Rows from block 3 of a small image classifier, named by matrix and row number. Rows with one number belong to one neuron. Each number is 50 + 12 x the weight over its row's rms, rounded and kept within 0 to 99. All counts start at 0. After the name is the row's rms in percent of the matrix's.
After each neuron's rows are labels from the 100 images, of 14848, where the neuron reaches its highest value: "responds to" is what is common among them; "patch colour" is the nearest of a few named colours to the mean colour under the peak. Only what is clearly more common there than usual is listed. The data: rendered scenes of coloured solids on a plain floor. In brackets: how many of the 100.
# fc1: MLP up (model.blocks.3.mlp.fc1.weight, 640x160), inputs 0-159
# fc2: MLP down (model.blocks.3.mlp.fc2.weight, 160x640, transposed), outputs 0-159

fc1.502 017:59 48 29 54 49 52 45 42 45 53 33 62 32 66 47 27 40 47 59 38 51 56 39 46 76 53 34 55 56 44 35 43 50 44 40 36 65 47 53 58 64 43 58 53 55 58 55 80 60 69 28 55 60 52 60 51 49 71 66 39 55 48 44 75 33 55 52 58 37 31 60 48 72 45 28 47 28 37 67 64 22 53 51 59 35 51 44 51 05 36 50 41 42 24 43 47 54 71 42 55 65 52 44 51 60 54 62 46 52 62 47 66 45 46 33 60 55 66 61 48 40 46 57 46 58 42 50 49 52 45 47 72 51 68 46 42 49 64 32 72 69 45 29 65 26 47 52 39 58 44 45 46 44 52 40 42 55 60 44 60
fc2.502 021:66 47 56 57 44 64 45 30 41 42 65 59 50 70 42 65 62 47 30 57 48 44 75 48 53 27 53 20 43 54 45 40 52 38 50 54 38 52 49 45 38 44 44 45 41 33 37 46 48 43 49 64 60 53 54 40 46 32 51 53 38 83 53 14 43 72 40 62 66 44 48 44 56 69 63 45 66 57 59 59 56 63 31 54 61 69 55 39 59 64 47 49 50 53 57 50 60 47 60 42 29 50 45 47 19 41 50 61 49 63 29 31 76 66 61 36 47 51 40 50 53 47 50 37 44 53 69 63 47 48 66 53 56 58 44 69 35 22 45 58 56 57 59 29 56 53 51 55 47 47 29 53 34 79 50 41 58 60 55 31
responds to: grey object (67); its colour: grey (55); black object (46); its colour: black (32)
patch colour: brown (38)

fc1.478 009:67 48 62 50 40 80 56 38 53 69 69 47 59 70 42 46 52 69 43 52 30 53 46 59 67 45 53 33 51 26 26 47 27 75 54 62 58 46 58 57 36 43 42 47 32 50 37 48 48 64 59 36 63 67 59 60 49 49 71 33 69 47 49 39 49 25 52 37 33 50 48 44 51 57 51 62 61 64 56 32 53 54 67 59 46 58 60 55 64 44 47 19 54 49 50 80 44 43 49 52 48 50 49 33 56 38 63 38 57 49 30 41 41 55 55 61 41 70 67 30 59 45 46 25 66 35 47 48 60 48 43 60 45 41 44 64 46 23 69 40 61 35 42 60 37 60 60 50 45 50 59 56 50 44 29 70 64 58 60 54
fc2.478 012:64 55 45 35 48 45 67 41 40 52 36 63 24 59 15 48 65 39 35 71 51 52 63 31 28 24 40 65 59 39 63 26 44 42 42 49 55 57 62 57 54 47 54 56 42 39 58 48 52 37 45 54 53 39 55 37 41 45 79 50 26 63 60 53 49 83 57 74 57 59 51 72 56 71 64 55 47 43 52 64 30 49 31 30 42 48 64 53 53 30 43 55 46 40 50 43 40 51 33 52 50 75 46 50 46 30 32 72 61 75 53 31 54 54 49 32 52 53 55 48 60 46 51 65 41 53 60 54 56 55 45 70 50 57 43 34 33 51 61 60 47 43 58 48 61 60 50 55 48 43 30 36 54 50 53 43 32 48 45 54
responds to: purple object (100); its colour: purple (79)
patch colour: brown (40)

fc1.219 041:36 34 57 60 42 31 19 59 41 42 58 53 36 44 34 67 62 48 40 61 43 52 61 45 68 37 44 58 39 38 49 61 52 61 37 40 48 74 58 50 40 56 72 33 61 44 55 64 56 35 43 46 65 14 55 60 52 38 43 40 58 53 45 53 50 44 53 67 59 45 30 52 46 64 50 23 51 27 56 56 51 37 57 51 60 47 64 54 37 55 44 57 43 52 51 55 50 41 57 68 55 43 20 74 45 70 55 67 26 38 64 55 58 64 52 52 24 47 35 55 61 62 39 60 25 47 41 49 63 52 65 48 60 56 51 49 60 85 47 53 52 69 48 43 46 50 50 46 30 39 62 64 40 36 25 53 54 44 64 44
fc2.219 040:70 35 36 24 41 47 73 52 37 52 49 59 69 47 39 42 48 45 66 31 38 58 55 78 43 41 55 71 49 59 62 20 41 46 45 73 54 45 23 52 61 36 44 76 45 62 61 68 45 42 53 43 60 72 47 44 44 54 43 51 34 47 51 48 55 42 27 58 43 45 59 37 52 65 50 71 41 69 41 44 50 63 68 31 70 35 54 66 43 56 58 30 53 42 43 43 43 54 56 37 31 54 66 29 48 66 54 43 49 46 54 54 51 22 51 63 59 61 61 40 35 23 39 53 59 58 56 60 48 43 28 60 59 43 57 62 41 46 43 38 58 43 61 46 60 42 40 40 57 68 61 62 59 38 42 59 61 63 40 54
responds to: pink object (49); green object (48)
patch colour: brown (36)

fc1.45 061:30 57 51 41 70 48 63 50 26 47 29 52 52 48 51 58 48 62 38 36 55 66 33 33 30 53 50 75 42 23 55 36 58 37 41 51 50 59 41 44 31 48 59 42 59 56 71 37 62 61 45 66 65 61 57 49 53 56 38 55 55 54 53 41 55 48 38 49 57 50 47 68 48 53 55 37 42 47 57 48 36 48 50 65 50 42 55 50 36 53 59 58 23 46 66 44 73 51 48 53 52 40 53 58 54 45 33 57 45 61 47 54 55 57 47 52 27 55 34 38 62 71 58 41 52 45 55 35 40 41 75 81 58 37 59 51 50 64 50 62 65 55 71 62 45 53 65 39 00 32 54 62 68 51 58 49 54 45 28 52
fc2.45 066:55 76 44 52 69 52 35 68 49 33 53 49 48 45 52 39 37 57 66 46 54 28 41 41 62 46 36 56 33 69 57 22 35 60 49 65 66 51 53 51 51 47 38 45 40 54 51 63 35 36 50 74 40 54 45 80 48 54 67 33 49 50 46 55 39 42 50 67 51 53 55 38 33 44 62 42 50 43 50 55 57 61 40 31 52 51 41 47 58 45 55 47 61 42 21 39 45 78 46 57 24 49 48 43 50 53 54 49 35 43 50 40 35 57 38 43 67 66 33 54 38 68 54 32 51 53 64 42 61 54 35 52 65 35 54 78 56 47 77 71 38 47 58 36 60 33 47 78 77 69 60 33 46 48 44 64 49 57 60 38
responds to: pink object (94); its colour: pink (48)
patch colour: pink (36)

fc1.470 034:54 40 34 56 42 36 49 61 60 56 51 60 42 47 60 72 48 65 63 44 53 54 59 37 27 46 55 52 36 36 59 12 55 67 36 65 49 53 66 43 12 63 36 58 58 44 69 47 53 56 41 71 58 42 53 63 46 39 26 43 52 60 55 46 70 43 52 54 78 60 45 49 43 37 60 41 60 47 59 78 35 46 62 16 50 42 51 72 55 35 34 61 48 28 50 44 47 58 53 50 45 53 42 56 55 50 41 60 45 35 51 66 42 43 42 42 55 63 53 75 54 55 53 43 66 43 51 34 48 44 59 41 64 46 46 63 36 66 56 53 68 59 45 52 23 41 47 35 51 44 52 90 38 48 47 52 42 52 54 58
fc2.470 041:25 66 65 45 64 38 53 54 49 49 41 35 41 62 55 60 39 71 54 48 49 35 65 44 36 47 52 62 17 50 51 37 49 74 52 73 49 35 44 52 53 41 42 57 47 53 42 61 51 35 47 57 39 64 44 45 34 75 53 39 39 43 42 59 43 59 52 47 63 54 62 54 39 54 55 50 32 53 63 55 48 69 47 61 57 36 66 44 59 56 50 36 50 14 33 50 36 62 49 54 29 38 62 45 56 54 61 38 36 52 57 61 64 50 58 48 53 47 38 49 32 45 44 76 62 42 57 32 44 73 54 60 94 57 49 49 55 58 54 39 34 52 69 45 51 35 49 53 13 66 55 42 39 57 47 67 42 64 63 46
responds to: pink object (98); its colour: pink (92)
patch colour: brown (32)

fc1.38 154:42 42 41 62 53 41 47 39 67 53 36 63 42 68 41 41 54 55 78 48 42 51 39 48 47 48 60 49 67 62 60 48 55 52 36 48 62 36 46 47 41 42 29 54 51 64 67 44 70 51 34 67 57 25 53 61 37 64 54 44 52 68 41 42 69 60 62 61 49 48 41 50 59 37 33 54 65 51 44 61 26 20 59 58 54 48 70 32 46 41 58 39 50 52 49 60 57 65 76 49 58 59 55 61 34 42 55 40 32 58 51 49 42 41 54 42 62 47 47 36 46 43 49 56 63 10 60 61 43 46 36 41 67 34 57 57 55 42 40 38 34 42 65 48 55 59 57 51 48 80 54 70 70 63 33 41 56 51 47 08
fc2.38 163:50 39 48 48 53 41 54 40 35 28 84 49 47 57 53 70 82 42 28 62 47 37 53 43 42 68 57 33 61 32 57 51 46 58 61 32 56 54 45 35 64 60 61 51 56 64 40 70 60 51 42 25 41 58 56 65 40 38 63 21 59 52 39 76 55 49 52 58 48 54 63 56 55 38 41 40 42 41 33 61 67 64 63 42 54 50 43 45 60 70 45 69 38 35 52 44 66 41 47 34 33 48 39 43 45 50 54 52 55 29 56 47 68 41 48 58 55 43 68 34 18 49 46 62 50 70 63 55 51 30 56 44 38 45 42 44 46 68 54 28 64 63 39 36 63 46 36 35 41 43 52 32 49 60 58 64 67 51 52 61
responds to: yellow object (99); its colour: yellow (89)
patch colour: brown (33)

fc1.253 107:46 42 39 45 46 68 18 60 54 47 45 52 54 46 48 58 49 53 68 63 52 54 29 50 53 54 46 50 49 46 59 34 48 37 46 53 56 57 46 49 65 62 37 50 55 26 45 64 94 60 45 66 51 50 60 39 70 58 59 34 61 14 64 33 41 54 69 47 49 51 62 53 52 18 60 39 58 43 52 64 60 50 60 59 49 57 47 43 41 49 58 63 47 47 48 46 45 71 57 38 46 63 44 58 55 52 61 48 76 38 22 36 32 52 53 32 52 32 53 55 62 43 65 45 50 36 53 30 32 60 41 48 33 55 45 37 35 55 50 60 29 67 57 50 35 41 55 40 54 42 43 57 43 61 33 14 50 60 42 70
fc2.253 107:41 57 57 34 67 59 58 50 46 60 17 51 42 36 52 51 55 45 54 65 62 33 60 53 32 32 54 70 54 22 43 36 55 49 56 40 58 56 73 54 48 34 65 56 42 76 64 41 42 41 47 60 55 41 41 60 60 57 40 48 47 39 18 70 49 56 43 39 42 57 65 47 29 43 65 62 53 53 55 51 24 60 53 41 38 54 54 46 47 65 53 49 42 18 54 61 54 38 50 43 59 72 57 51 26 47 54 43 36 55 58 40 52 60 34 76 58 64 51 42 38 47 63 64 54 42 56 71 64 61 54 44 47 67 37 53 63 57 37 55 54 24 60 62 43 32 63 66 59 36 51 42 46 63 23 38 35 46 64 45
responds to: grey object (56); its colour: grey (36); its colour: black (25)
patch colour: brown (41)

fc1.197 117:62 63 64 48 39 25 55 53 30 33 51 58 43 17 34 78 51 56 47 51 53 71 49 62 64 44 56 57 42 44 63 37 60 53 74 27 64 80 54 66 54 43 57 54 51 46 63 43 58 58 34 63 63 51 40 68 45 56 51 43 53 52 34 21 60 38 31 57 42 49 61 48 47 59 61 72 39 49 55 54 61 80 45 26 60 53 45 43 52 56 19 65 50 49 63 50 61 53 58 38 55 39 34 47 39 39 28 64 57 64 56 43 51 48 60 66 36 59 35 48 72 37 74 56 32 51 52 49 42 44 44 36 42 60 47 60 52 57 41 51 54 54 51 59 49 77 57 43 59 41 48 46 67 53 58 53 46 44 62 30
fc2.197 110:50 51 46 57 41 44 39 58 62 52 67 58 62 45 50 25 41 46 53 47 47 50 52 60 58 70 32 45 72 64 67 59 63 59 32 54 47 28 64 39 73 48 65 38 52 43 51 52 47 38 59 30 43 67 59 54 51 51 52 44 55 40 69 44 50 56 41 51 43 67 22 61 45 34 41 37 67 65 46 62 41 33 46 47 51 54 34 29 46 30 85 52 45 51 44 46 46 33 59 54 44 54 23 36 50 45 48 22 54 70 53 41 38 48 58 51 64 56 55 44 40 49 42 54 51 60 80 77 48 49 50 43 39 46 38 46 50 38 62 55 59 36 50 24 37 33 61 64 47 75 41 45 44 52 56 66 68 81 49 49
responds to: brown object (76); its colour: brown (58); light from behind the scene (53)
patch colour: brown (27)

fc1.341 112:39 42 61 31 53 48 71 40 55 65 56 63 48 42 53 24 45 41 61 60 51 36 57 30 41 38 53 51 78 42 35 39 21 59 38 58 58 48 48 54 46 56 47 49 55 67 57 36 40 61 49 51 74 33 49 46 45 21 54 40 69 75 48 63 71 43 38 58 47 44 71 43 45 47 45 45 50 47 47 39 29 63 53 50 38 49 64 54 41 54 18 51 64 51 48 59 41 58 73 58 47 44 64 59 63 45 53 59 45 45 41 45 43 62 56 54 43 39 58 27 70 41 65 67 55 43 65 44 50 44 43 29 41 63 42 48 63 42 53 50 43 32 40 83 51 66 53 47 37 50 56 71 42 45 31 53 69 77 53 35
fc2.341 104:43 49 36 40 42 28 47 49 30 35 63 65 86 44 39 46 48 60 46 51 53 30 73 61 45 30 45 43 43 53 63 47 76 54 73 32 43 52 34 45 67 32 53 43 44 59 50 52 48 47 59 50 30 50 61 51 52 58 68 52 27 40 61 50 34 61 40 62 55 55 27 66 51 69 64 62 52 69 45 64 62 33 63 71 61 66 45 63 46 41 62 46 48 52 62 44 41 56 35 67 49 60 50 38 41 37 55 48 69 57 46 48 43 43 59 44 41 37 50 42 41 36 69 47 22 60 35 42 70 48 44 65 29 33 48 49 45 63 41 66 42 47 44 58 50 64 23 69 60 39 44 56 46 64 59 61 32 58 48 58
responds to: purple object (93); its colour: purple (59)
patch colour: brown (40)

fc1.581 045:66 52 61 62 39 40 65 35 31 51 52 59 69 37 23 60 46 46 52 41 47 54 48 26 16 43 88 56 60 49 37 64 49 64 39 24 61 39 42 41 19 52 72 36 52 34 66 39 52 53 50 59 53 43 50 46 59 31 54 55 42 69 37 52 51 58 55 63 58 45 52 48 48 42 43 46 49 54 55 42 41 39 50 65 58 50 31 35 57 55 57 50 37 52 52 72 72 44 34 45 66 58 46 57 64 42 45 47 50 45 46 36 48 62 67 59 49 67 56 62 50 40 28 50 45 50 81 51 61 56 56 42 45 42 63 76 50 52 54 54 46 55 52 42 54 59 61 59 68 48 44 46 61 60 45 51 14 74 47 29
fc2.581 046:60 48 38 60 79 58 44 48 55 72 56 56 43 48 47 38 57 62 50 75 55 55 39 54 59 53 45 23 60 60 57 26 34 58 80 46 52 43 34 51 68 55 42 56 31 44 52 80 41 50 51 46 54 25 68 51 29 61 50 64 44 63 52 68 47 41 43 52 52 23 52 46 60 50 46 36 58 60 65 61 52 48 38 50 51 68 58 55 57 53 33 35 65 52 57 58 65 54 58 33 62 52 46 42 50 38 49 74 51 34 41 57 30 31 50 37 64 47 42 13 58 40 56 54 50 46 61 59 31 35 59 50 55 60 40 38 53 46 53 35 47 46 49 16 41 48 56 37 38 61 35 45 63 35 46 43 46 52 74 46
responds to: purple object (75); red object (72); its colour: purple (51)
patch colour: brown (33)

fc1.351 016:46 50 50 40 50 55 59 62 45 69 58 32 48 53 68 75 58 56 62 47 34 64 60 56 74 50 63 57 49 59 32 51 35 57 60 58 61 40 50 29 46 59 64 50 59 51 46 51 31 66 58 53 54 60 36 60 49 82 58 40 55 32 46 62 59 45 46 52 57 48 40 27 51 41 50 48 24 50 38 53 32 39 59 41 42 69 60 53 54 44 58 47 58 28 66 49 56 59 46 68 47 70 37 42 22 46 33 53 53 51 57 52 09 60 33 55 49 58 58 27 59 57 49 65 66 38 71 50 46 53 38 59 54 58 44 45 35 45 48 42 42 68 08 46 35 33 61 46 62 41 48 40 53 42 55 34 63 42 37 51
fc2.351 015:60 61 46 55 55 52 41 38 43 48 43 65 45 49 37 59 60 46 19 45 49 44 51 52 46 38 45 38 48 49 44 40 53 55 29 52 53 48 65 64 66 54 43 54 43 22 76 39 55 41 52 75 40 49 47 55 49 43 55 64 38 53 58 59 52 60 68 47 56 49 53 68 61 73 49 58 34 43 81 66 36 69 26 59 65 58 44 76 49 40 25 46 41 36 25 42 52 58 57 51 44 42 63 53 40 70 44 71 50 61 31 57 83 56 60 45 47 54 46 67 37 42 48 49 42 51 60 42 47 46 30 52 19 39 56 55 24 29 42 52 66 29 59 43 46 45 49 52 36 37 48 27 44 36 60 56 49 54 57 49
responds to: grey object (78); its colour: grey (65); its colour: white (29)
patch colour: brown (33)

fc1.119 163:51 36 35 78 38 42 55 42 46 58 52 30 51 52 53 44 29 32 45 40 51 51 33 48 52 68 54 57 41 48 39 46 24 55 58 52 60 46 56 36 68 53 28 40 59 45 57 35 63 66 46 41 54 46 21 53 53 32 51 64 50 36 53 58 52 50 63 63 42 63 67 50 42 64 33 34 79 45 50 36 48 31 57 38 66 60 64 39 61 58 56 28 30 51 46 58 63 34 27 53 50 65 40 47 48 58 65 49 52 60 70 59 76 52 53 55 49 63 49 40 36 41 57 30 47 59 62 45 68 52 44 40 48 76 54 63 46 45 49 43 45 99 41 38 43 53 28 51 33 51 48 55 47 40 45 53 48 56 58 40
fc2.119 170:39 56 46 32 73 35 27 65 52 33 48 41 41 47 50 68 50 42 31 54 39 55 46 44 42 47 52 59 67 46 47 42 42 55 75 31 27 45 72 41 38 24 63 30 50 47 48 44 45 49 40 42 37 53 64 31 39 81 42 70 45 54 78 60 47 65 62 34 58 57 36 48 56 55 32 67 67 45 48 49 58 63 61 65 65 65 39 44 85 51 34 38 67 34 43 54 60 36 60 53 36 50 49 61 67 43 54 43 64 36 71 41 52 53 54 61 44 66 41 61 40 60 38 34 45 56 47 28 52 56 46 44 70 53 44 64 52 49 44 40 54 27 71 34 49 48 42 49 63 46 65 47 56 48 60 43 57 52 61 55
responds to: purple object (69); its colour: purple (43)
patch colour: brown (25)

fc1.535 023:40 37 66 49 75 35 52 43 40 57 63 46 57 45 55 49 62 38 58 53 42 49 46 53 70 51 54 50 52 53 41 75 30 34 43 47 53 51 42 63 42 48 59 39 27 50 57 48 40 49 61 80 35 54 84 52 53 60 40 48 40 47 50 61 55 44 60 70 63 53 61 39 49 44 66 63 49 30 43 53 68 50 37 26 46 48 78 48 53 47 52 60 30 48 48 43 54 56 69 41 53 46 36 55 39 61 23 72 60 33 57 44 44 74 29 55 46 53 58 51 74 25 51 67 30 65 58 61 49 59 50 57 73 45 59 53 41 43 67 50 54 60 23 46 49 51 50 57 41 23 34 28 39 45 59 42 57 67 45 46
fc2.535 024:57 49 28 42 51 51 30 46 41 67 45 46 37 57 50 46 44 45 51 33 41 40 71 39 19 39 62 45 63 52 50 39 73 63 42 63 43 30 36 36 62 61 65 45 70 48 62 30 75 34 49 70 46 41 18 68 36 58 72 47 52 51 40 30 36 49 73 52 55 48 42 40 47 52 68 49 31 44 40 64 34 47 40 45 74 61 49 53 52 40 48 61 75 52 45 50 65 60 50 62 51 56 69 52 52 58 67 66 56 69 46 29 59 29 61 47 61 56 51 52 46 78 38 54 47 49 40 48 46 57 44 44 42 53 54 47 55 40 54 57 59 28 69 39 65 49 64 43 43 49 43 30 48 68 72 54 46 52 41 42
responds to: grey object (46); its colour: white (26); its colour: grey (26)
patch colour: brown (73)

fc1.618 143:38 63 48 58 46 61 59 76 55 51 54 52 48 39 69 46 40 44 59 56 57 41 56 63 52 61 52 30 51 50 61 54 41 54 53 54 58 33 63 71 47 46 52 61 48 56 40 42 38 47 50 50 45 45 63 60 30 38 46 49 70 60 57 59 45 44 46 50 42 35 52 51 73 61 56 63 43 61 05 39 57 54 53 65 37 49 51 55 12 89 16 44 57 40 53 45 36 40 55 41 68 46 58 36 47 58 54 43 56 37 35 44 54 70 51 63 34 55 71 49 62 56 36 53 10 53 49 61 47 44 55 49 32 58 45 60 61 31 52 57 42 42 50 43 28 38 52 52 62 29 52 54 65 50 50 54 52 59 73 41
fc2.618 144:49 67 64 32 35 37 54 41 56 28 62 67 51 44 46 60 46 68 48 45 52 36 50 59 55 42 53 36 50 42 69 52 68 66 53 59 59 58 42 28 37 65 68 23 45 52 40 65 49 39 35 45 50 43 57 63 51 83 45 47 57 57 33 45 73 56 22 42 55 27 69 49 44 54 63 61 39 39 60 54 43 49 52 30 56 45 59 50 72 35 80 61 50 68 67 58 47 57 51 35 49 36 58 57 62 56 71 62 39 60 46 40 43 45 34 52 54 55 39 58 41 56 44 32 53 48 54 46 41 55 71 56 53 51 33 31 48 63 36 46 57 51 61 51 41 39 68 50 60 60 46 46 11 34 49 31 50 39 49 36
responds to: brown object (74); its colour: brown (51)
patch colour: brown (25)

fc1.557 011:41 58 35 32 21 57 23 61 63 50 59 43 52 43 45 67 50 41 54 35 51 53 39 46 62 50 53 56 49 62 58 57 42 49 24 54 35 42 65 19 52 65 51 57 50 57 44 59 24 68 52 41 39 30 49 42 68 55 50 67 40 30 49 36 60 49 43 61 53 63 46 37 42 43 51 63 51 44 49 66 46 56 44 38 46 49 35 56 65 51 62 62 62 51 45 66 54 73 73 67 59 60 57 41 65 40 70 24 46 77 38 53 40 87 56 34 35 64 50 52 54 55 27 21 38 54 45 65 55 53 60 53 49 44 66 44 47 52 61 49 41 36 53 58 40 61 43 45 61 54 33 55 29 32 53 46 57 41 48 49
fc2.557 012:51 45 45 57 61 27 70 26 34 37 40 57 37 54 51 44 60 66 37 64 55 54 41 62 27 28 39 50 50 33 49 44 51 51 44 53 63 49 53 66 53 59 38 28 42 40 56 49 36 32 54 67 54 51 41 58 46 55 65 56 41 36 48 32 46 53 57 60 38 51 51 56 69 65 59 67 51 46 60 58 30 59 44 46 45 50 71 80 39 38 14 62 47 32 65 44 65 57 46 39 56 63 43 52 14 50 36 58 69 47 49 42 54 38 61 43 61 47 50 47 58 52 75 49 37 46 61 75 69 59 40 81 58 48 27 33 48 51 47 67 50 51 47 54 53 57 60 69 42 68 37 44 63 44 53 45 36 53 34 49
responds to: brown object (79); its colour: brown (37)
patch colour: brown (57)

fc1.368 026:59 44 57 49 58 49 08 56 51 53 56 65 53 44 51 70 56 84 49 65 52 49 53 51 47 46 60 57 44 46 52 54 45 48 32 43 56 58 51 45 22 47 59 61 46 37 49 61 68 54 44 39 56 40 63 70 38 60 44 51 53 31 51 51 56 27 54 57 35 42 43 25 58 46 40 46 49 43 52 60 64 54 59 22 34 26 39 46 59 47 51 72 54 50 49 63 46 63 60 55 54 55 56 51 54 74 46 62 55 33 32 48 41 54 35 53 48 71 20 74 56 59 47 24 58 51 35 42 64 67 42 33 64 50 67 52 41 65 75 65 54 52 38 67 31 54 47 50 74 25 45 57 48 51 50 42 45 55 64 53
fc2.368 026:44 49 44 51 44 45 71 54 48 63 36 40 49 81 69 44 44 46 40 43 26 33 46 51 35 33 32 50 33 31 65 29 50 64 39 73 39 34 47 60 56 56 38 55 64 46 64 56 44 44 49 67 47 35 33 47 53 44 48 47 32 50 72 54 49 60 40 52 72 75 49 54 39 46 57 40 52 56 64 70 51 44 58 44 58 45 80 49 43 54 49 56 44 32 38 34 63 50 42 59 27 44 53 46 33 47 36 52 51 54 63 46 69 18 49 42 50 68 52 39 49 34 47 75 58 58 52 52 44 58 54 65 53 55 30 48 50 44 44 57 55 49 61 40 72 29 44 49 18 77 60 54 52 40 43 53 59 74 49 49
responds to: pink object (91); its colour: pink (72)
patch colour: brown (25)

fc1.333 042:46 61 36 51 43 40 42 51 57 39 41 66 44 49 50 55 63 36 61 48 51 38 58 45 30 57 93 71 60 65 52 44 00 53 54 62 44 47 47 70 53 64 39 50 47 45 65 29 41 57 55 66 42 33 44 51 56 56 61 56 64 58 55 40 40 36 61 53 65 52 39 53 44 51 47 57 33 52 55 61 66 59 86 48 42 63 44 51 57 57 51 58 40 37 39 55 56 50 41 43 60 29 40 53 59 52 52 69 44 39 51 37 46 36 56 65 45 41 35 68 62 49 36 58 54 58 66 38 55 81 74 37 52 45 64 41 46 48 43 49 33 66 41 46 65 63 48 38 45 40 37 57 55 56 61 34 46 52 25 59
fc2.333 041:56 48 60 55 68 54 43 58 42 60 52 51 60 59 53 37 51 49 52 45 49 45 56 70 44 63 39 41 25 31 37 29 61 66 38 60 64 48 48 48 45 36 36 66 38 66 51 34 54 12 43 38 53 34 59 66 48 25 76 50 37 37 58 62 70 45 38 37 33 41 52 70 51 47 55 66 70 49 57 69 54 39 41 41 54 47 40 51 16 53 43 48 61 47 71 29 53 51 48 69 51 43 34 48 42 67 54 67 53 49 49 64 49 50 49 73 57 52 48 20 32 40 35 68 58 44 63 64 53 42 17 51 51 46 42 56 52 41 70 57 47 52 75 44 52 59 54 57 68 50 52 43 43 46 53 42 55 61 53 46
responds to: purple object (88); its colour: purple (69)
patch colour: brown (27)

fc1.37 094:51 22 14 54 24 67 51 61 56 46 48 46 39 39 43 67 67 56 54 44 24 46 66 56 59 61 52 61 40 57 71 31 46 55 64 54 36 48 35 54 71 56 59 46 60 25 59 72 43 55 68 61 42 55 55 48 69 43 51 29 53 17 47 64 48 57 67 40 60 48 41 45 49 63 44 47 60 39 63 54 56 63 40 64 37 46 57 45 56 47 50 46 51 68 36 28 49 56 66 65 44 44 66 57 13 52 34 57 55 64 57 44 42 66 43 61 41 36 65 37 66 58 38 50 55 41 37 27 31 47 46 43 50 51 54 31 45 52 56 35 46 55 40 42 43 53 77 41 44 49 56 52 47 49 69 35 48 49 46 52
fc2.37 095:40 51 82 40 62 26 56 40 52 46 42 55 61 43 55 52 54 51 46 37 46 50 49 41 42 61 27 44 69 46 82 28 41 55 44 44 48 59 63 53 65 50 66 42 57 28 82 25 42 45 45 64 49 51 61 58 50 57 44 52 35 47 65 64 47 47 66 55 61 63 67 47 55 43 42 70 63 66 70 69 55 58 48 37 39 60 59 59 59 51 40 45 40 21 49 39 47 45 42 27 36 35 56 45 56 56 50 72 48 48 53 37 53 41 48 51 70 43 54 49 47 51 46 62 49 60 59 33 47 45 34 69 72 45 56 46 53 47 55 51 62 24 22 42 44 33 38 48 43 46 60 37 74 54 18 48 51 38 63 49
responds to: grey object (65); white object (49); its colour: grey (34); its colour: white (31)
patch colour: brown (27)

fc1.230 148:60 53 55 12 58 38 44 46 58 50 43 55 41 63 57 45 48 36 04 52 36 50 67 56 41 37 67 55 47 53 49 56 55 25 31 50 45 37 30 55 57 50 84 50 47 64 46 54 58 31 39 36 53 44 48 66 54 44 45 47 42 55 52 69 22 47 77 44 43 52 46 57 55 57 57 51 58 55 51 43 55 49 54 50 58 52 53 44 60 51 37 49 42 40 55 59 52 52 48 54 30 37 69 42 49 66 39 53 52 55 66 73 47 58 41 71 40 47 65 67 75 70 47 57 21 13 32 50 53 45 51 51 53 57 68 62 44 20 43 54 48 51 55 41 45 45 54 39 65 49 40 55 55 57 37 50 35 46 34 61
fc2.230 161:29 32 58 74 62 41 57 73 47 61 38 35 58 61 63 57 37 46 65 52 65 39 62 61 58 25 39 38 48 59 49 63 45 56 47 53 71 41 47 47 56 55 04 58 50 43 38 44 57 53 54 37 51 56 58 56 56 38 48 76 44 58 58 41 65 34 37 59 57 46 69 54 53 66 51 63 36 45 25 39 53 38 41 42 66 57 51 28 56 74 58 48 44 51 56 50 28 57 42 55 52 62 51 44 46 40 18 49 58 54 44 63 61 56 43 52 55 48 53 29 51 42 51 40 71 55 39 80 41 36 56 54 46 56 50 30 61 53 47 66 47 70 57 64 28 40 37 54 51 56 60 30 33 34 53 53 34 56 57 42
responds to: yellow object (73); orange object (57); its colour: yellow (42); its colour: orange (35)
patch colour: brown (25)